config.yaml
spec_augment: true
win_length: 512
encoder_norm: "rmsnorm"
encoder_activation: "swiglu"
encoder_head_dim: 16
encoder_layers: 6
text_encoder_inner_norm: false
beta1: 0.9
Rows from block 3 of the text encoder of a small contrastive audio-text model, named by matrix and row number. Rows with one number belong to one neuron. Each number is 500 + 40 x the weight over its row's rms, rounded and kept within 0 to 999. All counts start at 0. Numbers have three digits each.
After each neuron's rows are labels from the 100 texts, of 14976, where the neuron reaches its highest value: "fires on" is the input token at the peak. Only what is clearly more common there than usual is listed. The data: drum patterns on synthesised drum kits.
# fc1: MLP up (text_encoder.blocks.3.mlp.fc1.weight, 512x128), inputs 0-127
# fc2: MLP down (text_encoder.blocks.3.mlp.fc2.weight, 128x512, transposed), outputs 0-127

fc1.39:477504509455431504534462536517504554563549447585439436531538539439498445543493473519429573521446498523498442431479453506497553483495511559478590504490492511501551516484553463457539475529520475504509411473520445522492483492550500473540515488556532532438431540533518491432472554525494480445459431450517475437483518461560519581502471495507456549465509485418527515557496485451492511448468
fc2.39:544497493490484567523507484468426567576498480532531562601505533544521433474538426512472539493543444474496541482473576458551460422517552552463520463492452424480470466433576481522471498508484517441468452531460506508454468528489514577543552509460422455478472461554479520563491499507544456506569513486559474575552571513452536525501464511528504498506527501469533484498506488569525470494487
fires on: "rimshot"; "muffled"; "one"; "hits"

fc1.226:516560453486513481476491478539586450541506470495498475434533521559520455548483446453442567437498527452549535523506466517554517500499478500487472552458479471516541537497542548533568534470443472540444450466500436434495572509520424568447523448438550484441492494531526564507525550482498459442491504532456498545509532432499500574545434476555490508535436516498532510524494589504515454434479
fc2.226:537493487513463565500492550505522606489459496550484455503516511461458492514502482528514533487529440460561557542506503471505568505387478540528409524438457494480452456538526412465461508508487517444524508482471540484457445443546555457547553456501550463538545527558530525512446479529521540510419549479506453546458486484541503504478461478570567497481499513468488556539478559570460492427463
fires on: "rimshot"; "low"; "thin"

fc1.497:487468535481501520506543536458504511497564470556508496493495519468565467442449466487480509518531469447488437503502467521481579479511539474485464516453539490479491418440461541443537527520523497418464505538518471428443543442442520481509453482524584492443423580545518470509496536480442427513436443503448474488462525432566463450510452525496511485565457461493449511523565588575531489508477
fc2.497:471533531557467598458519557553518580482435571544555531550451506502507452448546467495495429429461444487512503552500533467537458447569550543478481516526445544564568548506577463479461512454501435500454428502559448452527521534453512552506477439484500476466492467491466529563490542478494506439518496536456505570523481467537516532490473527455483525454553510514517471445441523476486508517529
fires on: "rimshot"; "hits"; "thin"; "floor"

fc1.201:547477534443530521587558544480597525532520519535428484460461519453461506510514468450532520513459576436432552526550435544511502493509541463455513469520529555445488480499516578516482518430515546503523513450487561421531491479518441470487473504481559524534501485448484550534491496495459458502517557504466495545449574427438490584481499468504482488490440492509462489430464484565512573551538
fc2.201:466517470471553578418531479469527551521459494438489550497536559512535476547445462544461492419518440523476526558424491433504498552462543529526523491472568481508476505444533527540485458546448534512572461533561468481552437565472536479473459483468457493538519457592540506461474498510542475453591535500447542531525520469449505467524522488461508553525536541490533459526439459475501537461431
fires on: "kick"; "closed"; "breakbeat"; "open"

fc1.93:537452495460466533503431501519565520504537463527522554449445466434521476513532561463508526502512555467489447479531527469499527512492531474537463479560584466505451461509481448499470534521459437426481470471478542490568452503537388526463575497471502503516480533480477443534509523544493436453508431560441526481486510504487481575506407528563507545506446422463503511539496516579516490412537
fc2.93:512419509440547547515523550443548541455537453529530539513544546471501497568540403489498490531454504494504543490454419473435477497543540490510466495483528485474473504531606538472434534493478527494518495520459466541411504495549570462530472518508509532548491487511517466533503537458490566542521470532515470513554483483482443464555461455383484470528504564547443531515415440477491440473468
fires on: "rimshot"; "clipped"; "waltz"; "snare"

fc1.460:471497479500477530494457461502543508555497511506436460505462504488584511446475602457498535460487483515432523495491547476504518493500531456514506532530485462462488401459488458466548516461532533502578458432524560362525517497494496532447459485488515448456543484475489513514544452481486471494534454519407571499477517501473483595494519440532461491582554551478471533491500511478542539429586
fc2.460:518470457506478513458422450491563542478562494491613461501465483516494554591566543508515504555432480521520524487427492445492447536474539469462521440494462458510406527499517477535504539572505482446490477526507459520447513515542478496548549518514438576510538468461456466553459571461524516480539549523509485437435503565490462458522503560549582481510439498513525483448475514468435495492485
fires on: "high"; "rimshot"; "bossa"

fc1.56:487460510564485485546466468528560510491514465566476457508507432490500486511554507478490493511517509451524458444419441503502473557468453519434502438556479514421577491503448504479549464471493512510470419448439525517452478531565459449547489457477467478471517539451522521396519534473431542530538455562467496553468570432507492540448511548575576531495459453488509510530462522472547483502554
fc2.56:481487498497512497497537521518472475475499530504451478571503535533508487567472489542524421545581485526550439440431545465478507535445484525528520464534477449511481495449537463510473473478463526564548540471538459537450516501521458559519507509484505462525553442563599442555534447440545514545592508455468524508528463540487505476553547531463463415438552509540458461544542527495562450583477
fires on: "at"; "with"; "bpm"

fc1.63:542520462551464497539526531439483543479500475476530516454450453487518535440497575461424512514530458550558516488481423518533546507453567587505479460479539496530529515526509500548474525519570460520514447463552537474446528488583440512448460463452474448561502516559552510514452545539434464420499546560479522527494463521562536522493537447456490547546468446530540433520468444522474448515531
fc2.63:548461556545461513538506511500452570566546547489442484448519514550501561515553430465585505561528504458472552508502550434501536469442507463531506477547553487468444472553510432520474466508468479529489448557514491447459547522487553557447545548487481454455526544531426520425484539542510471497498477441523452515537491492550459469524464543419441477498562463446484515492537563552458520482469
fires on: "rimshot"; "hits"; "one"; "thin"

fc1.458:423526563462462553557543446493453538546455448459471492443463544470533469483506491470456477507474495502444537565482534519495582564557510538517443520525528527459475465500498516477543444468418510490518444451529557434544518454459555512430517519464563486501514571499533464475537543521472461455510463502561543521498488460502550535510549426535480471568462480425434485483537488573524511441543
fc2.458:534516498447538532538548488466442557462543542455525488530452518514506569568506524519495480451411479534509501525426487538506465508516525541527460505423506530536493594408515411552470461488570467500448520523531520515459441447555452442470495430539467491466483513534556443446398521520534510464475480502494417475503493460482505519509476506497506404461481497502539535564502510481544500436474
fires on: "rimshot"

fc1.140:529471488489533474526457492504586474519558501453469534499525497531580465444523566421452541446528539485456548540481468535523524459479531478472465534487527462427473454466512500459566522468510551552564477477529572431475480475477513477438534500515501488521458504493548504537533458591432442486453452497483573542491537478497437604531539440525526467507502563479473492474546518539574533461561
fc2.140:510519456467491545505439466529463480459504508501486485513521436545516490571552506499474501569491469513508562465438525490526414513537552500499481453526464397575357521538503440505448477526526459510502475456484466535475498544570560460537504514467452486584505447509489477563540487434525523470508506537467464483419498543479502532521539563529547469525432536539518513443432503485425489487480
fires on: "quiet"; "nova"; "low"; "rimshot"

fc1.42:416514507518483529540403452428588492488528440566525484495496525529571520423538535537465570515468550522501454484424484470496475555524495529540491460539491533546489469537503521540550485505488524479569487434522441470531588439481379497454545470458496471458535486473425548505536505536499557516515497518505506443454487499503450531567526525578472533506503526514508493489517575465544525489503
fc2.42:582472516479539530504541529537534448523562462553539516499509444472446530443546496548549454500557436487481494480544492464502480504509502547605502491520550502570514494506500513573507484506429500466539476390543420487501498465437526517509535472481459511485402502515552477547451484510497384503436505503572417512534524481519467501461479477496429469466482512606521478490504536505475513469510
fires on: "high"; "with"; "closed"

fc1.442:476553463481458500501408461458491462511518441469519481444468477464568578446485550519477550471455493505457508550441536510493523516500530536537493432549539449473473495470515467486485488584518492457549449494516471451508567460533424539458474455484535509503467508471470486556457530534458525417475484537476560464447484482565455551567425572537482545496506547458555427433511463436487519466503
fc2.442:534492454435514456486542511516515486512506425570516528478463525536504504521523443510491516481507449539461493535500418441475502499533514484606402458462564499409492509531523498453434516541452469533425540492501428546454500479461545485474540508545472533535458554522525501505432495485555455555500553522477474578557481508590549491485436462494408480477465545595484486514494489485481527501499
fires on: "high"; "march"; "rumble"; "hum"

fc1.398:416504576473550488565526419499550473516506464454516533486448524452497482530518521429492533479533540453489456452483492484562497579482480514459525504516532541470576496460459477512505464477481477520552507462512476445507516465544507481487435484438530480537508513557442478487542448531414553520489527466494506489544546474466569610442521412497524532565538490460453470464409444527481487438541
fc2.398:518516500503455542560557539508524410553509541528484456452494501494500445480508550509521489486460512573562463554439453536490453438461590455541473480479547447525507493491507499486466557500562547465568535414463461535507399475455504500488550465551477502466515472541536492483495463447513449528509541499437453530474446549508443502515461486438514418501503565536561444536550521446514525439490
fires on: "kick"; "closed"; "four"

fc1.55:545490485490448528507511513487558484571481475549504550539517493560529512520476466441522524536495520563531531550434519498462450446513501561456439487530555584461529512541479521548555437453487443409559458537512443552430459487542475493545424521578493468436425570516492497501548471491480560479543521517483439454491444483483487546491523549527567482496527563500490477414549506477471513488488
fc2.55:483483490509428496486521501527430441498491545471464493501423601516582567475492526518440501519490596494505527485575502472513512554531458484545518512493544493505494525537500485570517516467452429523502443478536456437488507523424557501487573585449456464497539524457528545525433542523459490492569503487543581556450410457502496475518494462489501517516497523505466568541422499523535546488459
fires on: "quiet"

fc1.248:458569503580470531547425438544559516508468518507449485433444505501550512466482521525504501547564597514469456456417466520419473478469560504549489529547507516470515501523516546491519538566487477488549445478434461483552475472469535533481491499429513509541491571477513551485495523458485459511535471469505509496462617475524539552537528427605507499501485534521452537527523536498479528452556
fc2.248:518483492471467530519521490436477540462470463525514431505492501469479567530519437460467454492539485501480527501530459474535549516491518529551457507496486457510513467493494518511460483469490558495598595501468398513480440521515521485529524518486506485499442474483564533552465497457536513519440531557557439484480413501527535487522588401449428391583482494503468394473491516446482485482520
fires on: "kick"; "with"

fc1.510:427513562472513531567491540544489497484524530554441479513515470426484477456528512446515476467532520507537427495482426517518616565510463564485538488455510529504581525501511554454472443434470481456469492448413511447544483505510490468467492445549507498480437479521528537421459555495438514521445489568512506556505550460565447555475483456556534490487541488501553501477481428487555482520524
fc2.510:558507424441451474446445548556423513528512442500508493503523489498448543500479457473557517414521462508477490504394523471496514481536519534476491464478495464576493498474567463540442530569458509457479543459535450527498444560545494489556509558439544514524559479618562554470439502472543489511485455472526538567484475459472490457509463510500472470547458497557495504479557514512495518519418
fires on: "quiet"; "hits"; "muffled"

fc1.281:453448509551565491541447483448517466519517479563485490455560492429508513507514458537503529513488492499507453546538427500478584477473465487512521468458534530410533454506453620490448519546500518516486466433504478484519521483525489448470436455498504508455445552525449531428541531455447458514513458553510456494577506454499526556516458450510532476456513501492446429506529425577570510445452
fc2.281:536524445460504473445469544527475516456496460491587496484448460566506578508542506504548542472492434559520509474414533430471485496460471465552509432478451434548490489471548405488447430571516444489454541506555466481454520545553445532562520506527493477508519515518467549532456560506572558508455485507535489471421505473513518475470487563531542511529456580545498477523497515451540539525505
fires on: "high"; "<end>"; "noise"; "breakbeat"

fc1.172:433480463478448469484542468547550488550469544505510555453549518443515506470466557455492457462471457450533486453488520565556531453539470467558423482466434516510543518545490571444516526485453445497494533456425479538525566539431451525455521522415486441463512545453557524501540434466539535541549508472545466465471441483490523478551501494493517498512479571486483548560464542437526478445542
fc2.172:555437516446485505493517521496488519501537469440465448502465546515508453482493438476484463533557484526477527564469462482541526561497510508454425482460511552490548522474574523527541472516557497407530545514448462553514499451536435498452497517470494564473519515545562577524502569425573496439494446465495520613458561517533444558438538503493517475524550502480535445454430536503528518478492
fires on: "quiet"

fc1.327:560449600582515513498477425492478523607547482527425507527541432433468585459525498488502549505454508457505473539499471534477511501576488525474553475457442542528539483487465520488486507524546551450462478538480505479547504470558471538486504486496596522428420515498476470438520518572474470503504499512558447469554501461532447492549499488456498547567470528493538518490537449506493563447530
fc2.327:515480552518478511409481516493552478482509464503520598565485503480479471443530508503488491434526496498507526501565555539463504535531471553503553508456457468480526576503467462574457528557481476490509597549510498538561484443438483489473563537501537510442492459563529543541450584540534561549535526492489432541498455507512527504506571483549490427524563430527481465417518495493561445511502
fires on: "quiet"

fc1.13:478534517456583542449526531473509507570444546453538496435500542452518546462436534534545480479544490538456443447463483472495566463543499421544490515495467573524536542526445499445502539501527501433479548486542541518515559498507511430531433520519538554531521465460519439542511553597566471570502553529524482541485572469519485494522488482495523537458518588468524534458515420509524456502502
fc2.13:591443460523550467484540467457551437547529494530475554535489458481554498494523526558560422517469520553510464559424542527550471506469492468531535510495518463475559419553487494510470455501533446556504508532537472504475543490547463541524531478539580445464542485472468503511505462502466470551461525440515546590469502428476560533513526509448446464509502492489569500452467482419437443455468
fires on: "quiet"

fc1.391:425478497465494378569454461438475457514475503480483474449451413400535523534524570553456509481487548492524510507456502477443523596550455459523511430504507508443504505488453469490491445425487501488549421483504519447458551468493438545493457528485513538488531474493495493478555461449471528426529443504447537558495531537515477551443450514542522497453529477467488478478527459556489534484487
fc2.391:527496532452495524450546495428545588504489481465599475519464509516420496589476482504558504489472507525559515523437565545502436449484500419510477513490534477586459550535482471524430528526515504439471578511497500536496438511470499510417483516493540465523487436505557464495539545434534514510521464452545537523512507554470518474513479509480462466431500496603445464539507528530465476450431
fires on: "at"; "bpm"; "kick"

fc1.396:501493559457472507568463553485437522465434556541485503485465501397572456508537488464502524457495516490488460481505513525510552534494503474550493418458510547509492488511561469506559449479457522537572404489479524473532572446516539455489436435553547513429519471504504423443534522498428579483517410499498490493417506496530544532518455488478502505450544462497457475417485507452498532483482
fc2.396:520467563472507496561539465544514521559479465452516515548486464502462517596549504483606422510512478505486491533475515485553454450502526497490470530513508487556451510496585484525551535458429452453472456553500490453440524475447488487477543517540478532454544483526579518437534508423495444477499504411518519428569546487553497468497501527430469524514529489544478523561523498573524414513449
fires on: "high"; "kick"; "clipped"